Weights of a small image classifier: layers 10.
Rows from block 3, named by matrix and row number. Rows with one number belong to one neuron. Each number is 128 + 32 x the weight over its row's rms, rounded and kept within 0 to 255. All counts start at 0. After the name is the row's rms in percent of the matrix's.
# fc1: MLP up (model.blocks.3.mlp.fc1.weight, 960x160), inputs 0-159
# fc2: MLP down (model.blocks.3.mlp.fc2.weight, 160x960, transposed), outputs 0-159
fc1.899 112 [149 153 178 159 125  87  63 113  75 142 134 174 160  83 119 151 178 194 110 128 133 130 150 135 148  74  93 127 118 133 143  83 125 153  87 142  81  71 153 110 123  85  85 117 159 170 149 130 150 108 133 166 122 117 172  67 121 149  99 142 101  78 117 143 143 121 116 171 168 115  88 129 100 134 168 169 108 102 126  87 139 124 118 126 113 124  75 142 164  98 164 145 118 171  80 171 166 154  91 138  91 141  83 152 153 144 142 131 124 170 101 124 143 124 154 143  81  97  17 101 144 164  76  90 106 133 167 157  92 172 146 161 174 118 134 135  61 137 121 106  98 134 157  87 174 104 116 168 175  88  72 108 138 156 191 175  96 104 156 103]
fc2.899 125 [151 110 173 132 131 108 106  54 164 126 110 111 127 130 104  92 142 143 129 149 140 124 150  97 113 186 150 193 138 139 101 121 120 100 115 169 136 132  67 114 152 100 134 204 166 109 115  81 123  78  90 123 128  78 107  73 126 137  74  89 140  99 116 174  98  99 122 201 146  37  79 122 104 129 152 121 130 165 121 119 146 147 127 157 180 134 182 117 133 136 159 156  95 123 140  90  44 165 124 102 114 147 148 149 117 112 133 172 117 102 126 139 112 186 119 120 221 154 142 160 126  98 132  78 168 143 151 100 157 109 130  93 117 105 148 102 134 138 182 112 154 117 196 116 104 168  89 170 117 163 189  91  78 123  84 129 107 196 112 157]
fc1.900 093 [ 77 120 131 102 183 139 125 149  81 168 161 125 184 185 174 161 115 123 124 139 156  87  77 186 195 133 187 109 174 197 181  98 129 121 167  85 141 147 118 150 148 110 201 171  85 116  85 134 117 134 133 145 154 124 124 158 100  92 120  90 118 145 139 106 217 148 161 109  98 110 135 121  73 126 101 127 153 180 101  77  96  97 104 127 145  85  76 138 140 144 101 114 117 124 140 160 122 154 131 115  97 115 141 124 100 113 138 107 104 201 156 114 140 148 110 112 130  99 144 126 186 105 123 162 145  78  22 131 100 148 169 113  62 109 136 130 161 100 105 118 128 179 117 119 129 196 126 142  79 161 112 112 147 130 108 139 165 166 165  98]
fc2.900 098 [142 162 133 129 164 123 103 183 159 142 139 101 168  92 123  85 213 146 120 157 111 133 125 117  99 110  65 140 108 106  99 193 128 110 147 152 120  85 135 159  93 151 143 111 165 119 122 109 168 177  40 178 136 173  66 146 119 134  66 113 114 146  80 114 117 130  70 129 137 128 109  95 142 121 176 177 196 106 140  84 202 137 134 127 159 175 159 146 120 148 114  62 182 116 102 133  71  81 117  92 151 155  89  99 164 144 115 117 117 149 107 151 130 145 110  98  61 154 141  88  97 116  78 136 106 102 141 168 109 159 108 117 106 204 151 135 117 173 136 144 171 107 157 108 113 103 108  74 158  86 111 162 136 116  76 106 123  89 115 168]
fc1.901 097 [172 156  89 113 131 120 134 151 116  52 151 119 135 180  92  43 110 137 185 168  76 124 135  86  85 106 123 113 151 202 157 200  75 171 142 135 112 171 156 178 185 114 142 133 111 105 143  59 115  88 163  96 143 120 107 186 126 138 136  94 117  96 128 118 151 168 125 112 107 128 127 149 139 104 106 188 163 116 108 111 132  85  97 133 107 101  87 157 121 131 134 127 196 211  98 146 202 158 123 148 126 113  86 149 119 137 142 129  78 142 128 102  90 150 141 125  69 165 145 137  74 120 107  96 107 172 110 139 154 156 136 158 109 123  82 114  71 157 185 128 122 147 123 142 132 104 129 117 132  93 121 128 188 142 146  57 163 127 119  71]
fc2.901 097 [ 36 148  77 114 131 181 126  89 161 122 129 101 146 140  88 105 143 173 168 103 104 162 146 118 140  93 157 158 144  90  89  90  98 117 132 175  74 210 142 110  74 102 177  99  84 153  69 106 149 158  73 111 160 120 163 169 148 144 146  77 132 168  55 156 112 146 124 110 177  69  68  94 132 145 102 116 102  50  97  52 138 215  90 120 128  99 118 127 130 102 174 127 143 127  82  79 123 115 171 146 142 121 130 117 116 141 127 143  95 117  77 160 180 121 127  89 119 135 133 169 144 164 127 147 130 106 124 132 145  95 165 119 141 173 146 182 144  85  97 167 116 182 143 152 136 100 144 101 116 125 140 135 137 137 121 137 129 179 139 147]
fc1.902 099 [122 158 107 116 137 160 137 102 101 119 153 141  52 122 110 196 105 109 172 161 138  98 163  99 121 114 147 155 130 115 116 129 187  51  99 145 151 122 116 109  58 110  92 160 110 138  87 123 135 194  53 102 209 149  95  88 123 150 142  45  96 128  76  95 101 121 129 101  90 138 113 130 132 149 168  60 118  93 142 104  95  84 108 141 145 156 130 147 101 184  93 121 102  92 121  68 184  95 154  83  65 133 140  86 152 189 186 127 163 124 142 124 132 158 178 105  98 145 121 137 121 123 104  96  61 143 133 115 110 110 141 127 137 159 103 115 148 130 120  50 108 122 136 117 121 113 133 122 116 126 118 143  84 134  71 173 153 158 102  69]
fc2.902 097 [ 98 150 181 103 118  98 122 144 104  73 128 137  98 136 134 133 161 178 122 122 111 180 147 103 149 130 120 145  92 159 130 121 131 159 134 165  96 146 163 158 143 115 106 178 109 133 182 133 178  92 151 147  90 104 117  92 104 196  99 162 133 150 130 136 135 138  96 154 106 109 125 146  73 118  75 119  99 106 103 134  88  99 173 142  66 194  93 165 130 102 195 104 116 100 106 240  89 112 108 150 169 106 135 121 133 100 121 143 126 173 123 174 121 155  89 165  91  71 116 115  67 150 152 112  83 155 123 121  52 155 148  91 116 128 159 176 165 130 108 131 128 162  96  65  69 109 134 144 195 139 152 148 142 175 169 182 154  73 109 118]
fc1.903 089 [124 131 176 146 154  81 115 129 104 110  52 106 136 146 138 157 104 126  96 142 118 108 138 147 180 111 108  83 156 124 112 155  94 161 157  98 100  58 159 114 121 162 183 124 166 167 159 180 109 156 168 142 139 108  97 130 166  97 162 138 159 164 106 191 165 134 103 148 198 134 127 119 209 128 128 110  41  23 120 125 131 116  96 155 132  79 123 149  74 153  98 121 104 146 133 102 116 119  70 187 136 113 101 108 104 136 100 119 133 121 120 105 170 130 152 100 175 132 136 117 162 155 136 111 190 169 148  89 112 144  60  99  82  79 158 147  93 135 137  89 165 131 142  83 152 153 127  98  80 151 109 137 152 170  67 134 164 143  88 151]
fc2.903 096 [112 136 119 139 163 101 135  98 151 124  99  93 139  71 174 134 175 133 133  89 166 154 122  95  53 139 117 147 128 163 178 110 147  82 136  79  89  81 162 121 140 103 162 175 173  69 117  89 163  75 127 127 160 126  78 162  89 136 107  65  85 141 123  73 143 124 165 110 132 140 114 203  95 143 135  61 131 174 109 150  97 108 113 150 142 143 101 106 117 113  88 135  82 155  92 119 127 160 148  99 143 170 148 148 157 144 153  91  61  89 118  94  94 135 114 109  78 101 121  99 148 164 130 185 157 130 136 185 119 118 201 116 153 130 157 192 143 185 180 149 122 123 118 178  96 180  90 143 111  70 105 149 124 102 171 156 106 177 116 138]
fc1.904 091 [157 114 125 178  99 106 131  87 134 116 116  98 141 130  87 198 150 152 124 132 129 111 111 116 117  97 131 139 136  73 158 175 120 155 175 157 188 137 127  94 163 130 101  92 161 123  55 118 111 162  91 145 136 126 170 132 126 124 165 129 163 174  65 101 114 170 170 196 111 155 177 155 112 134 105 123 165  86 157 195  96  80 147 134 106 144 152  98 109 107 153  71 170 164 156 115 138 139 186 123 122 139 133 163  71  69 106 140 116  87 135  79 136 134 128 146 151 138  80  81 150 108 124 170 111  72 145  65 155  54 112 142 135 118 113 210 127 128 163  80 131 105  89 150 145 140 122 149 109 140 125 106 111 137 171  44  71 102  69 122]
fc2.904 087 [154  66  70 109 154 121 105 130 120 171 127 106 116 181 144  87 111  99  54 148 117  79 177 139 173 180  57 129 107 159 113  84 136 101  90  99  75 122 130 151 151 149 101 174  92 186 162 104 148  77 107  96 147 148  86  96 171 139 142 111 123  93 166 111 123 115 136 118 161 137  68  95 200 106 105 156 140 127 149  89 160 108 152 103  85 112 128 202 143 142 132 163 131  69 130 158  88 145  65 145  88 119 115 147 119 143 123 184 132 144 157 157  97 110  74 116  56 148 101 162 125  94 166  99 123 129 113 149  91 172 128 159  89 133 105  92 178 137 170 181 119 158 156 157  96 137 134 126 126 121 100 142 130 130 122 187  93 114 142 205]
fc1.905 087 [ 98 119  98 123 115  92 171 144 164 115 128 143  93 148  92 148 143  91 104 209 146 136 107  84 122 162 167 143 152 135 113 127  54 203 109 110 145 149 156 108 148  97 148 194 104 134 132 151  93 155 149 164  71 156 202  77 126 140 152 100 131  94 163 107 159 146 162 149 132 116 165 153 170 145 131 182  97 112 104  89 170 126 101 136 150 118  70 181 160  73 183  95 125  84 157 148 114 155 133  33 158  99 140 106  81 141  53 142 139 140 193 115 110 108 101 208 135 104 124 122 173 139 169 102 128 100 179 114 161 100 142 128  85  83 154 134  72 121 157 132 121 116 101 147  82 130 151 127 164 131 117  99 187 118 140 146 115 132 123 148]
fc2.905 093 [ 78 138 153 162  94 111  96 115 106 127  46 104 152 132 134  94 103 161 111  79 116 128 178 124 162 116 114 154 112 113 141 167  83 105 121 159 120  70 103 109  86 204  82  83  84 155 145  79 135 125 135 109  82 196 106 149 200 172  88 147  92 140 121 141 153 126 139 135 179  82 144 135 122 171 115 143 113 150  66 118  71 115 125 174 180 196 100 117 112 175 144 163  94 131  83  98 174 105 121 124  97 120 123 115 182 134 130 124 111 107 139 146 173 141 126 118 126 127 127 180 168 126 113 129 137  83 128  42 100 160 126 117 151 169 102 146 181 145  85  53  88 109 123 140 117 152 105 129 173 174 145 109  65 147  99 109 114 123 170  87]
fc1.906 104 [104 160  58 121 137 114 141 116 141 153 204 120 201 147 163 122 134 137  78 159 116 133  80  98 141 108 127 149 163 139 113 104 127 163  99 155  89 139 143  86 100 139 152  89 151 136  93 141 187 103 142 118 107 193 123 168 193 138 174 126 143 156 118  87  88  72 105  87  73 101 117 128 169 114 125 133  90  82 146 141 128  74  68 131 184 155 111  73  98 131 128 153  92 150 149 119 162 159  85 156 110 132 118 153 141 113 118 116 139 171 177 161 153 170 166  68  98 139 100 127 144  84 147  95  90  56 161  84  82  96 126 113 103 172 136 156 100 159 149  80 110  42 151 181 157 136 105 106  86 115 106 121 127 151 115 148 131  57 113 118]
fc2.906 094 [151 132 117 152 114 123 103 156 154 107 114 131 130  88 121 153 188  93 142 129 132 104 138 149 158 144 131 129  85 160 102 102 129 120 131 132 140 103 116 196 107 110 138 175 179 191 120 154 145 103 134 106 128 106 141 174  16  97 141 110 150 108 133 124 159 172 181 161 142 130 103 151  86  85 170 170 202 141  99 164 136 105 151 223 112 115  74 201 130 152  76 124 114 135 167 123  80  59 109 111 138 114 140 149 167 151 162 134  64 104 136 101 109 162 106 151 183 104  75 174 142 166  85 141 106 116 102 157 140 190 170 158 117 130 153 141 146 115 133 140 141 117 129  54 124 100 152 185 136 112 110  85  96 143 190 120 128 168  98 137]
fc1.907 093 [117 156 132 128  98 151 142  92 143 148  80 168 139 102 117 161 124 126 147 150 131 113 139 148 138  71 113 125 145 112  86 122 173 174 154  99  85 176 129 119 143 138 151 100 113 133  78 135 166 121 167 123 115 108 126 134 111 134 127  86 118 113 120 106 127 147 139 151 148 107  88 145  84 125  78 133 109 106 108  74  92 108 133 129  68 147 159 204 104  95 126  98 103 150 203 142 180 116 152  79 116 117 126 117 133 155  90 126 142 137 134  91 154 148 103  81  47 108 164 135  56 130  61 180  39  63 111 168 157 153  81  75 131 118 153 205  90 157 107 114 114 151 103 131  59 131  35 127 206 124 121 101 109 146 164 152  89 132 134 118]
fc2.907 093 [159 104  86 152 111  98 127 142 115 139  97  52 197 130 170 138 112 126 174 144 120 139 127 112 139 171 169  80 141  96 105  93 138 105 125 136 111 168 133 126 163  92 163  80 140 103 112 139  93 188  98 165 147  76 135 131  69  86 122  76 103 141 132 180 136  96 101  90 130 133 169 169 137 174 149 110  54  85  86 114  94 134 179  96 133  61  93 165 183  96 153 123 153 130 213  96 119  79 179 208  55 148  84 122 191 143 104 144 106 115 104 100 161 183 170 142 112 138 138 150 167 119 147 125 162 168 108 128 112 107 111 121 148 152 120 113 156 132 141 143  82  99 148 123 114 117 146  79 135 112  89 127  85 177 114 147 118 154  96 101]
fc1.908 095 [ 60  99 156 123 166 156 166 154  89 122  90 114 184 168  93 102 137  96 101 124 164 104 159  76 112 103  94  68 115 155 136 139 144 171 125 120 153 122 124 213 202 142 110 166 117 162 179 110 126 106 180  81 144 118 119 155 115  69  78 148 130 151 142 193 141 133 126 125 110 133  95 180 149  71  68 180 192 110 122 191 112 101  92 168 142 130 138  74 116 120 106  76 128 118 148 125 217  92 142 157 135 119  78 155 105  78 138  59 142 151 128 100  86 107 140 144 147  78 137  91  95 120 149 120  96 122 118 106 137 178 122 143 133  81 120 125 124 119 141 115 119 126 157 151 123 116  92 174 119 106 130 105  84 159 146  96 116 194 108 168]
fc2.908 101 [146 201 150 136 101 182 128 130 125 187 150 158  82  99 113 153 114 129 140 109  66 112  88 132 197 146  99 140 131  79 109 165 114  88 134 150 125 187 126  88 129  66 140 120 116 141 138  87 156 152 160 116 119  98  61 182 141  92 103 175 143  90 154 111 146 113 135  95 185 119 131 145 108 113 124  54  82 114  67 153 172 149 170 113 172 128 110 180 103 103  74 152 170 164  97 164 162  73 133 143 139 132 149  98 144 107 149 129 135 117 177 151 160 131  49 130 108 169 135 115 106 121 119 144 145 146 105 165 146 138 130  79  84 159 181 133 121 125 141 122  73  88 110 186 102 159 127  93 107 167 139 126 152  81  85 133 169 147 174 204]